From a checkpoint of a small self-supervised image encoder: arch vit, trained on flat shapes of many kinds, plain or patterned, on busy backdrops.
Rows from block 9 of a small self-supervised image encoder, named by matrix and row number. Rows with one number within an expert belong to one neuron, the router's apart. Each number is 500 + 50 x the weight over its row's rms, rounded and kept within 0 to 999. All counts start at 0. Numbers have three digits each.
Before each expert's rows are labels from the 100 images, of 14848, where the router gives the expert most weight on average: "top examples" is what is common among them. Only what is clearly more common there than usual is listed. The data: flat shapes of many kinds, plain or patterned, on busy backdrops.
# router: router (model.blocks.9.mlp.router.weight, 32x160, trained with AdamW), inputs 0-31
# up: expert up (model.blocks.9.mlp.up, 32x160x160), inputs 0-31
# down: expert down (model.blocks.9.mlp.down, 32x160x160, transposed), outputs 0-31

# expert 9
top examples: count: one; its colour: black
router.9:548478412473425497489509434493567483480553533478479476571550458455561510632600475578516529427465
up.0:456567519521479477524480464552472489564503583456475523525439553460559432472382539511469507496535
down.0:514444456530551482491508517550486492470504463495404549598582405480473520484571580516501508499422
up.1:460493444505498448498599502562483495433437550450475553484483479501493484554560560487418502511464
down.1:508531435495468502422489572514484458479443536501519514478516472570506533518541457484471495546447
up.2:510439458571459494491464529524465456430469446493485531424529528490450579528560571509515466435412
down.2:512454586428473498549477453449465467447545491453455603457504531562540438568474541461472433546466
up.3:414408493455420586489475553636466458422510506515393528420486444419515471556519532513483497546461
down.3:462554500499457517434508564555556507445492498510568484489457630502485512482436423518561433465468
up.4:451522550513539508429486452524525504358535542435500489476501506558509585522526506507419440481622
down.4:427486475480462525487479491404501436459610555452484523513511540515527469492512589482519575501547
up.5:492512474484549457426451418550477564515418585521515510445514549509504499491474466514488470482569
down.5:578530496475535485442535575497536463546547535489500544534545412543421508488476514559469567467565
up.6:549551482539443531543571532546555462506584508498521554511454460522558488555453613406554577596514
down.6:512474521503543552488410503503489529400538471541523564508525616411471509493525452522474476482538
up.7:528517576470450485489553480452518454446535398470554494462476478462469555589448435443526550436544
down.7:630486447573559499463467526491420537521521457502512490463449424379519475522453580504478650507507
up.8:477509528463486468469629543489416567466449482413430519364531509489531498528456457532502509487502
down.8:530581580476431540509407468546501533525471506513528583569520533480503501465478455536517472469372

# expert 8
top examples: black shape
router.8:534579522570510519546559525482556470502493514517549457501504524578567502507468514481569523522414
up.0:488441382445471486587505489507432619559539446406460584484442520499503515555485462485486459558560
down.0:496537489431455507521538479568502430508544438511486500387440515550536618505455424536487506437463
up.1:529543584442485502534496512485549517474456559610519538417406523498511438550500402530470481393515
down.1:489539469479528557436477508422557556505528554523602487426556478455427561612444446447642460481408
up.2:487420409509496512570565539470524536519583510514397497457443500504477582459546521454576567497495
down.2:420601509557482476478462507533467395509605486461525555582447546535510522567497454524538532470504
up.3:447444494628566529451465481495641532525536386465479502399523545480558497384478531505573422450456
down.3:548523459557446479488457545521568536452458501482444560539482511596448442494556451500498544427505
up.4:425420471539555598514451398551541394471578493410510492518548504518589467405539522541519518438465
down.4:542452504498432527467505437552462460608464484468584575576454533584459527430502476530440592463540
up.5:385453456541526516540504470519510445460635460463496472482491510521518506480448572487518508427509
down.5:537527507517549585433471446612503517485465496480560500549430515577531465412454474519469523538447
up.6:436541585497501546452605576490458497447551535442578543522498508566451489478529506488501531517563
down.6:474512533433496546494539503501445518514560466435524507490541463482478530548525598517508569485485
up.7:422432490502598512481536502581453542508477542473515488531501546512500427515502503519516435521567
down.7:579420489415490459530538506501382510563638366480457595480584467549451472501575457522448596471663
up.8:417382447515453509514399543508493500334507466442525467542527494465575541504583491448547557508450
down.8:531558462585482537438535440559454545471548543507520457546534524581406520417621466460381394551444

# expert 27
top examples: count: one
router.27:582492445572493456489574499454539508481407531514546568550514579451581443524506502430491470605524
up.0:536473540492410555506452429460436432549557440501588539540543591442489441568475484494509468507425
down.0:460480509619545523480489435416398469402471486484560508428466535530472425486565516535506486505429
up.1:479535585481462453527506501620438536537504277466448431467529551511521544442453457515495483482541
down.1:463557457482551471560405558544440460478456457545543513465399448452374541451456495637535591509516
up.2:479505444488468510543577543439430570506421542484471539461521441600580546531553489477548517372485
down.2:495516483518560491492443540512491444479500522399519543482532465464525484520518462422554494518562
up.3:556538516447419487516447531505468522546445458437500510406400517586615410416505429487453625506475
down.3:514605424541547449558531495461547513427559537528577477446404510471535533436436569451451399575595
up.4:487463432533474401541566614401572420511396472511543546499536464497542514521540568489465493444477
down.4:420498459573490488481473469489546425551515496447498506496476461514424452562508449454565523568487
up.5:517487468478506507496469483580513537440440422503489537460607460470520510485459554472471577478498
down.5:485429587477506428493450482576510583518441523436504486451400406581467557501473549566451505504448
up.6:445463362495558466413631531557470414488438569468526600548496469596549471520493550456488557497550
down.6:464486460655537498458505512498523484499534451418438533509513573407558446502510548394477408477447
up.7:469512518472488501408485425496533511485572566433543528436455497532498456515543442524488491498430
down.7:476493471436492499477445567509502421485500383485465425503509525474462544597504486465513466556560
up.8:544447500492449543528455574494566549442437533588492492529523538591586453475508417493560565607521
down.8:542511480515519444502498434558572551544418608495473480456542481492618415527537522478448492452527

# expert 12
top examples: count: one
router.12:517504498507460489449548505513452472481451443514461553521543527433521414434529377580523509578499
up.0:510490409464530458499604447442509495417560516509465462536533537558448425502453496504555485534478
down.0:515460522529494543521461552574478491558540500466528459396488510602527426376537397524464445485459
up.1:540459502579555403531563428498415480482442523433510571576429504517453463448519523527430367472595
down.1:603482480497515532482495603529478513497453587444434550539484475473451502521401544502464545434490
up.2:523544466469483552493488573401452503540508497540423538473513430522466506555499445490474518590556
down.2:481414499499401598535485528576509461497527533410552431503450459463485487552429359604513481482436
up.3:590473454490567460531459472520484442507526465499426603383489520476584535513511459431544514437506
down.3:530521478548463566483566538533431460503484515525475428579513514448509557579475457454431547515457
up.4:517523587487531544527484590472426460565555408459470482496542551472597608401472413525527426470443
down.4:554550477493488511456569451487446500437474531500533562559488510471555443462490476490452467548443
up.5:478543507468552519544497421577530462476562542547480427439505476457566437525433555569490483416498
down.5:531581453525505463540466509505532527459524477604524587514533476522600534521550550545512516399498
up.6:473504446530614523443524553484480486464503402472474518595526378441440478518487503457610468514439
down.6:560554415534436484553459512530523506576515524452559410552418501552533406403490486430540562529529
up.7:469549534554394515499446553425456425549597466479511498512462527591495496530583467499556437503532
down.7:409533472584466498438540468441495415478580481482533439511611486519510463560534489543639493488518
up.8:439424434494434525394494444513595473406444504508552515556527476525427446623479525520490469470388
down.8:451505673504527453506447516447439473474529473431506420495431486540526537490545524459443461451561

# expert 21
top examples: count: one
router.21:447409375551525566468470481489524537499518512421554538533565528607549435515524559506514492483442
up.0:531504495453530501549522456531525527550485491570410460529470492539442477446359579554535564467445
down.0:495532523520551507476490494467545455536610567477464460512502449411508437417467584469568484468482
up.1:564464560440544577463435451479533504552501528477478480503443603524524549435439529534514469433496
down.1:562563426589542503609524530505464506557439504461489455586455434568542433508381488460405480546447
up.2:487487459574460466522424572467581450547478553521446467581466515567509435449405559521498599518477
down.2:534523413527464493484521580499467495560443444493479550494500543450507583434553437441479463522490
up.3:560463514518432546519477458556493485475551382477527509486409528498433566480548455481520532523502
down.3:548518587437577462535497503510510483481484478489529497512487494500530406520480554512518507541425
up.4:511467405475528510477490514441448485509559551481438516602475561518588430522547528539444478580388
down.4:551526421524488555494462547541464550462536391511535542548465487535528611443498501486522468419441
up.5:475436475543485479428477596459534476414549535549503458550439593537605489457516480514523482458544
down.5:504503476485539482452513520473598516471432521531507437367468390491499570536561553495495538513481
up.6:437451546595526525544396402444435468516585473509539446468466508504505553536533610575584496444517
down.6:482470413440510505587613546576439502547480441463519511570461437524452537507507440390492569411479
up.7:508517483416537513581524515554547436463524446482473460506440489580503548501550542495545503486348
down.7:486512435560530470493425506430460500483512367513585428441485493551539464499556519497474413519447
up.8:545480438484512491493460501491511533494534384451569550495575468538483451515522543513598474503537
down.8:577563466481524465500545532423600535541444461489537489496414600479501554490399502534507540542550

# expert 25
top examples: white shape
router.25:438500487499441493466495556440483527496475541435425539469528456600575534514544425538441505467446
up.0:512441466530391533575513460437533494455598524516492437484539568468477451452517527465514454570485
down.0:423540485439480565501521400535608496541494448507515523502520529451493541572505569456438552503424
up.1:462487489516554473516539497574595479523533519410443549537441465500512438560461616488430424530526
down.1:540525374520456513475452544574486473570544407439378615416392464512561453437533495441406594495481
up.2:491527491413541485435507560475407484498435391501627564424446468445505524536547422522545593510522
down.2:562587577530537531550492458486513431536494467515497413483556479529549476570446564472427457458438
up.3:486418482618458516446504464427498503486530478432467551540458509430416568536520503544449506430524
down.3:453462558458409502525463481559528454521519516519502457576562443514598497503498556509565482464504
up.4:574546390389494455537519532458512555453461496437462454463486529405552469480543439482585439455578
down.4:494539478438430499480498483488481449439565444578539488576595461511527486500470499506545457499443
up.5:464468468425583493496506457496441523455428457589522556520484523500458495533454475553513561495500
down.5:594442432526411538463494571596501470519436458507574421498464561498512535542455586494529414512521
up.6:471472404501538483519601503478533501450462512502480475381504520503594431477384466445553549421492
down.6:538645543484502519487560481590563435484517419535544478490497531555448507471491506492567479487476
up.7:579460519504494474544515540497560487409415613338384482505523451563469455574460531472490501520457
down.7:475488448476633447473452558516508444491515455531463543542577564497598567445491422563456543429432
up.8:415496491512486555388452483497489462480530456485542474500573494439509490494453534527555533464442
down.8:506546541548486479512535520475450432524521486475518411510545558526512465535438482537450414499595

# expert 19
top examples: count: one
router.19:576537459524459430553483563580559477451384596491448401500504535481574440492480484452520563548522
up.0:422483465530433491512542500557491573537444589459468522443559532461533487513510495520483513399499
down.0:556490612469499431523449423453470535530511443456451503544367456569541492490515470592528582485444
up.1:428462483417574571498481482558535504406576503553481520498502463583423562516412499529570493415507
down.1:535449456474533529516558579487557529549601538574496481403540585480551482505608485467558568476533
up.2:497530453503498507478598538518429549516452493460530524478558487505425554523495399471566549577470
down.2:506479552465492557557522475540494503543519486492533472485512607501504422470465483526389485508538
up.3:556482578482513393593498506560529514531569542399495486457463483482495519501486477554567549446452
down.3:506531533528428472541457421467533468469482487578527421467517492488645453501469429531545476483381
up.4:473475517549494527510487426405421537551514504364523386507436539576508493459539505464479445475531
down.4:507446418521553426511506541519395573488540487519458484463538494479564520465497470498493464439571
up.5:498468562466424522474438515524532546554608440534527499478497479513435553560493442472495450512492
down.5:443507493495505455542463508475503453388539510425488571438555439487461484380584553448523457501496
up.6:487506463489477498394525437483499569598436468411507394557527457610524471478571594555483564531453
down.6:483369469491546529530452600471442560458499526481420481468543514526565512487473565449544425438491
up.7:524502501512437504531525427470438503447466497501463430539596593516552467444543493498603524489495
down.7:459453489543656475501552543604485497483483505420534493517479489506410562456450448507531506456563
up.8:506520451531521444433529492475458459523498577453651519411606394542553554534465488489524438564588
down.8:525566491573510587474373515489480493429494503465502438525459477490517459462567435565490542464507

# expert 22
top examples: white shape; its colour: white
router.22:576510425523451468479613460519474546472445485508560483542567519488554488413551502380406509581493
up.0:516537434510541497588468472418634543551583438534463566474447463480549546499449480452492518509540
down.0:452537558553390436532592538477500474505449458577469478494513431528479427472528450578570526490443
up.1:496536529469421543499481528471410491479490532554521459517442483489467503471469519430468480538603
down.1:578493388489456483510484575433431471510489581483543455614521459529532474523473506402535508470538
up.2:409430462538555474537512493505483473536488549448461482519558373489524462493578459512454511416516
down.2:487516509502477566518500563481456496479484438552421512489567648419565479500478463471601539553477
up.3:613468435494488425583476539539596487527505534603508554524508472538426499508448527394510519521528
down.3:534431587541545500508370535424563538530449489535410470488482575505498408482445545412577472532515
up.4:422474405594582460525567534454426384431578494480526499493549528499534541494595558493492520537467
down.4:529548505522370550501506481523488515508585505587519484552571549400518481489427524478514614551529
up.5:443448432504466482562458597450507404536492459527644450479525521604455477520450548497415518471481
down.5:406583489525526543468473518508563525518452551490523514503524391530463413522466513524555553538619
up.6:497447552484543523516468474557628530512475533515535438496557528501465532594522489471540482515504
down.6:479453497607434464532465572489590484373543424473429430413510498484516497522494548508427538491470
up.7:546462491568514426578493538581482478455463473424504510514527484533523558523589652462448572505611
down.7:540522457494445496410484433549443571536473539496483481556477565399466595432462442420511474527506
up.8:440547489522577437611463487544465454462575450520431537490444514497495485476386547472384533551561
down.8:529501559546441472510501458503499520538576587458507469507382542515508529445527500509510454524540